python train.py --model="sound classifier" --dataset="single English command words and digits, spoken by a formant synthesiser in many voices" --train_examples=78125 --n_mels=64 --hop_length=160 --input="log_mel" --spec_augment=true --win_length=400 --targets=["word"] --num_classes=50 --arch="crnn" --norm="batchnorm" --activation="prelu" --depths=[1, 2, 1] --kernel_size=5 --stem="single" --widths=[96, 112, 144] --rnn_width=192 --rnn="gru" --bidirectional=true --rnn_residual=true --rnn_layers=6 --label_smoothing=0.05 --loss="cross_entropy" --optimizer="muon" --muon_scale="original" --lr=0.016 --momentum=0.95 --nesterov=false --orthogonalizer="newton_schulz_5" --adamw_lr_other_params=0.00089 --steps=1500 --batch_size=64 --epochs=1.2 --lr_schedule="cosine" --final_lr_fraction=0.01 --warmup_steps=40 --weight_decay=0.2 --adamw_weight_decay_other_params=0.05
Rows from block 2 of a small sound classifier, named by matrix and row number. Each number is 128 + 32 x the weight over its row's rms, rounded and kept within 0 to 255. All counts start at 0.
Before each channel's rows are labels from the 100 clips, of 14976, where the channel reaches its highest value: "responds to" is what is common among them; "lies over" is the class under the peak. Only what is clearly more common there than usual is listed. The data: single English command words and digits, spoken by a formant synthesiser in many voices.
# conv: width-5 conv (model.blocks.2.conv.weight, 112x112x5, each kernel summed), inputs 0-111

responds to: /k/; /ɪ/; /s/; mains hum
lies over: /k/
conv.20 [142 163 140 111  96 152 144 152 154 171 188 120 137  99 172 105  58 157 139 164 134 108 103 182 107  92 156 121  98 142  72 106 147  97 177  55 132  85 160  62 132 139 132 146 173 104 148 119 149 112 144 129 122 106 115 154 140 123 151 185 149 183  90 111 104 157 173 150 163 104  99 130 142 132  63 123 132 143 128 155 181  77 141  56 151 123 195  78 104  88 104 109 171  97 139 120 150  80  95 126 105 124 108 186 172 121  99 128 187 129 133 114]

responds to: /ɛ/; /w/; /ɝ/; /ð/
lies over: /ð/; /v/
conv.25 [ 83 117 104 179 123 124 120 142 145 141 126 120 135 154  17 170 157 174 119 141 100 128 124 115  89 116 114  82 123 105  67 146 138 120 191 128 135 129  87  87 161 121 127 126  83 140  82 147  51 183 159 117 149 124 139 116 123 110 153  81 174 138 103 100 110  73 134 150 117  86 115 128  79 117 152  96 162 131  93 125 114 166  80 165 142 115 127  84 128 113 186  88 119 137 160 135 123  92 161 129 124  67 149  75 145  91 161 104 136 141  64  46]

responds to: /ɝ/; /t/; /aɪ/; word: timer
lies over: /t/; /d/
conv.95 [124 113  99 111 100 192  60 150 183 105 198 120 148 142 145 152  93  97 157 169 155  99 120 130  69  55  93  90  76 116 134 181 114  99 134 143 153 146 190 119 136 115 152 159 116 160 120 104 140 169 140 139 141 133 124 156  44 156 158  69 163 141 138 112 135 123 216  91 126 126 147 143 122 120 114  55  86 109  98 148 118  88 102 112 110 165 106 150 138 155 174 142 100 175 134 157  75 129 104  86 143 145 107  81 117 164 171 118 121 128 122 110]

responds to: /ɛ/; /s/; /j/; word: yes
lies over: /s/
conv.41 [151  91 100 109 125 121 133 180  75 124  78 154 122  51 156 147 119 106 174  84  86 128  81  84  87  55 118  88 175  97 130 147 142 100 101 153 171 135 150 146 170  67 147 186 111 115 102 106 123 123 129 213 135 104 151 117 127  92 120 126 112 199 118 114  93 115 120  85 116 113 124  86 142 114 166  81  84 156 102 129  64 111 133 145 108  76 135 158 130 106  66 153 141 126 162 129 117 176 119 154 114  85 124 125 130 119  84 141  62 167 134 103]

responds to: /t/; /s/; voice: child-like voice; /ɛ/
lies over: /t/
conv.111 [149 148 150 123  59 172 151 118 161 126 124 136  85 137 153 118  70  91 107  68 144 119 104 144 144 106  86 106 141 131 123  77 158 198 161 173 109 173  77 128 134 103 149 122  77 102 169  73 140 171 112 212 111 222 141 139 105 154 147 154 134  87 134  75 136 142 115 144 128 156  74 100 143 154 139 184 119 130 111 115 175 162 107 130 139 127 122  88 122 144 151 159 160 160  89 156  89 116  69 172 178 120  90 132 119 150 186 151 141 122 110 147]

responds to: /p/; /ɝ/; clipping
lies over: /p/
conv.102 [ 74 178 153 155 141 107  99 163 127 134 123 108 141 137 148 163 146 113  83 122 104 167 173 131 140 148 156  93 158  82 114  99 109 194 142 146 153 106 147 108 150 114 112  91 143  90 177 119 168 160 100 132 112 157 116 141  86 144 117 115  94 127 115 177 117  97 152 179 129 153 183 163 153 188 109 101 142 105 109 159  95 127 104 113 115 112 104 187 152 100 138 115   3 111 125  85 141 131 102 127 167 193  99  82 172  92 111 105 110 119  92 214]

responds to: /s/; /ɛ/; word: six; word: seven
lies over: /s/
conv.84 [ 72 124 120 163 129 103 106 137 166  81  85  55 163 154  83  88 119 111 150  85 143 164 133 165 169 141 178 138 146 124 168 128 152 118 113 112 152 138  60 153 117  95 173  97  95 138 109 165 176 170  92 125 142 153  79 159 166 117 123 184  38 151 168 175 100 141 115 152 167 161 148 115 149 159 146 114 167 101 121 108 142 149 172 149  84 168 105 136 119 162  95 114 178 127 125 137 106 145 196 156 101  83 100  63  95 131 154 154 138  96 110 118]

responds to: /s/; /ɹ/; /j/; word: yes
lies over: /s/
conv.50 [128 116  99 170 147 126 114 113 192 171  93 201 140 148 139 140 113 148 110 122 119  97 166 119 142  96 154 140 136 100 122 160 117 157 124 101 230 151 149 113  69  82 162 128 137 155 148 157 118 151  87 135 133 133 179  94 181 112 107 100 142 176 127  96 131 127 153 116 110 117 104 160 133 122 114 163 158 129 142 171 212 188 134  96 145 148 190  47 184 121  73 110 133 223 123 135 109 132 139  89 109 154  83 112 168 142 128 107 110 134 102 120]

responds to: /s/; mains hum; /z/; /ɔ/
lies over: /s/; /z/
conv.9 [112 102 109  97 136 116 140 112 134 132 130 126 110 110 204 121 137 108 110 129 189  72 243 194 204 149  91 165  88  92 155 122  85 113 116 157 129 173 138 122 148  91  96 111 122 168 131  67 115  84 147 158 213 161  64 100 167 133 183  96 148 141 107  62 118 152 179 162 141  82 156 139  91 154 129  94 158 135 145 128 121 176 161  89 157 135 150 123 145 116 130 100 103 152 141 149 101 141 152 118 133  95 110 141 111 147 150 117 117 137 133 139]

responds to: /s/; /ɛ/; /j/; word: yes
lies over: /ɛ/
conv.94 [ 48 117 132 179 114 101  73 129  93 160 134 167 116  89 138 105 158 138 147 193 104 120 108 127 143 138  88  91  96 130 131 108  68 109 111  77 144 146 133  87 124 103 157 161  90 142 133 142 113 120 170 148 156 179 147 172 102 118 146 150 117 140 118 132 137 130 112  87  88 108  83 126 111 120  70 126 157  95 105 149 120 156 132 176 160  68  83  64 156 113 116 120  95 184 111 120  94  91 207 150  62 103 131 110 163  90 105 121 134 104  34 102]

responds to: /k/; /ɔ/; word: call
lies over: /k/
conv.34 [146 156  85 163 111 133  97 141  91 116 164 144  90 142 119 141 122  85 148  63 166 113 110 113 103 172 130 163 118 191 151  71 120 146 130 196 143  77 131 108 110 119  99 137  92 109  98 138 150 183 106 121 108 131  94 171  93 175 212 144 100 148 123  91 137  88 159 170 142 108 135 159  86 141 155  77  88  71  79 102 143 124 147 159 159 136 105 143 110 100 175  90 112  70 134 124 110 144 167 161 118  94 123 159  84 113 136 141  43 111  76 171]

responds to: /k/; /s/; /ɪ/; /æ/
lies over: /k/
conv.35 [ 91  63 114 120 126 124 110 140  58  89 216 105 109 183 159 121 119 114 148 172 111  45 127 155 137  57 106  78  89 116 158 130  71 104 110  90 170  93  85 153 142 139 154 106  90 171  76 125  87 106 117 138 110  86 112 149 156 149 109 127  90 135 110 138 141 140 179 122  60 171 135 115 135 169 116 131  89 107 118 130 141 132 111 180 106 110  98 108  81  38 157 145 125 127 102  88 163  84 111 130 153 140 130 127 139  85 147 109 132 146  93 130]

responds to: /p/; /t/; /ɪ/; /i/
lies over: /p/
conv.83 [146 103 124 118 202 159 141 102 192 138 168 164 158  74 172 129 108 109  84 135 140 112  83 147 161 116  74 103 146 109 120 161 161 120 114  99 170 187 138 124 112 134 176  61 158 121 125 141 111  96 117  96 126 141 165 109  59  83  82 138 149 185 130  91  96 117 128 103 118 155 111 122 141 116 175 154 103  92 122 160 144 129 127 148 125 115 129  69 126 125 158 101 164 239 137 130 203 113 140 185 128 186 104 127 139 135 142 137 164 138 107  78]

responds to: /k/; /ɪ/; clipping
lies over: /k/
conv.66 [ 49 125 134 144  67  86 136 136 114 158 179 106 122 110 166 163 112 136 143  50  72 117 138 116 158 140 102 135  70 194 139 118 143 146 109 120 120 127 125 108 175 147 129  88 197 111 137 116 147 143 127 149 122 162  73  72  88 140  86 108 118 115  96 160 124  89 116 165 116 112  79 148 132  99 174 115 171 107 127 204 156 166 113 122 163 180 109  97 136 109 142 168 109 117 157 135 156  68 103 165  97 134 126 143 200 143 135 127 180 198 102 135]

responds to: /ɑ/; /aʊ/; word: start; word: stop
lies over: /t/; /d/
conv.54 [157 151 130 115  67  80  93 153 128 121  66 128 143 152 146 132 130 139  66  94 187  93 143 150 151 108 133 145  14 104 112 150 135 110  94 141 109  68 126 190  90 102 125 135  79 160 142 116 125 113 114 106 162 125 146 122 132  87 205 106 178  95 118 105 123 118  87 148 164 135 114 178  84 136 102  80 118 112 157 127  74 146 134 165  75 117  53 196 134 129 114 164 129 137  99 168 136 147  85 167 144 129 116 158 151 130 155 128 146 131 133  73]

responds to: /s/; /ɝ/; /tʃ/; word: search
lies over: /s/
conv.5 [154 130 142  56 120 153 144 163 144  75 140  97 161 122 137 124 159  68 175 138 125  99 173 105 109 177 148 125 184 144 149 160 162  70 105  66 135 157 115 147 174 120 109 138 184  84 125 108 141 170 182  92 118 108 156 129  98 150  71 170 168 107  91  65 146 186  94 140 159 181  97 120 176 118 133 135 127  99 121 164 154 105 143 119 113 154 121 130 175 187 135 120 161 177 161 131 142  86  89  99  72 115 155  85 131 133  94 173 127 149 169 135]

responds to: /k/; /l/; word: call; word: close
lies over: /k/
conv.21 [ 69 118  76  95 114 129 105 117 162 130 108 122  88 140 122 102 131 133 152 110  88 104 173 174 155 111  64 174 180 102 144 168 170 120  84 170 135 166 122 124 121 105  68 150 174 107  58 147 123 163 103 186 152 138 116 169 108 140 136 183 117 109 113 114 138 158 128  80 109 111 131 105 103 193 155 164  62 128  67 134 126 153  83  78 115 129 140 119 127  94 109 110 166 109 115 124 108 112  77  52 136 123 136 146 137  87 154  71  75  78  86 141]

responds to: /s/; /ɛ/; /ə/; /tʃ/
lies over: /s/
conv.46 [144 148 115  96 118  66 162 111  88 118 156 103 161 130 154 121 176 132 135  93 108 177 141 130 137 158 104 148  98  90 126  90 187 118 133 144 129 153 110 142 139 177 174 140 129 160 150  36 147 106 124 151 121 114 132 110  69 151 163 100 104  76 132 142 187 137 169 137 138 143  84 142 202 125 108 115  87 159 155 141 144 128  97 176 152 139 107 146 102 112  93 150 146 138 122 175  26 111 148 219  79  83 131 163 120  89  82 161 132 126 146  94]

responds to: /k/; /l/; word: call; word: close
lies over: /k/
conv.82 [114 129 139 111  93 122 171 134 160  92 103 170 136 108 152  89 145 100 104  92 159  71  96 133 122 159 159 151 141 186  98 160 158 122 179 132  78 102 106  43 107 133  61 174 102 136 172 133 134  30 168 137 137 159 139 134  97 111 111 119 157 121 146  84  95 152 166 161 148 176 124  98  97 114 114 142 139 135 150 139 117 157 146 139 117 152 125  97 101 207 151 136 222 141 185  81 124 133  87 110 196 103 136 119 146 100 121 104 137 114 122 166]

responds to: /t/; /ɑ/
lies over: /t/
conv.85 [173  92 147 108  73 119 134  95 130  62 128  62 139 134 156 107 132 148 134 128 152 118 143 107 123 155 104 157 133 156 151  70 115 123 135 127 141 113  99 142 136 104 119 116 100 149  82 127 134 177 196 141 140 127 101 132 196 100 105 144 141 115 105 109 136 208  84 143 117 114 106 154 114  46 141 192 141 151 155 148 152  70 118 122 148 173  89 214 123 151  82 213 121  89  93 128 138 140 160  87 145 133 129 127 116 161  89 103  89  91 194  93]

responds to: /ɔ/; /k/; /f/; word: call
lies over: /k/
conv.70 [140 179 173  98 100 119 144 118 143  89 127 187 131 169  59  95 144 102 121  53 167 134 117 113  69 176 120 173 125 117 124 159 129 157  96  95  99 120 126 141  87 156 146  84 157  96 142  73 143 104 103  93  70 104 130  89 195 157  92  82  95  98 121  93  85  93  79 122  98  80 100 104  57 165 167  99 135 151 157 166 127 122 111 128 151  84 135 143 134 138 129 126 189 130  98 142 171 163 129 167  88  93 100 169 130 143 129 114 107 129 184 137]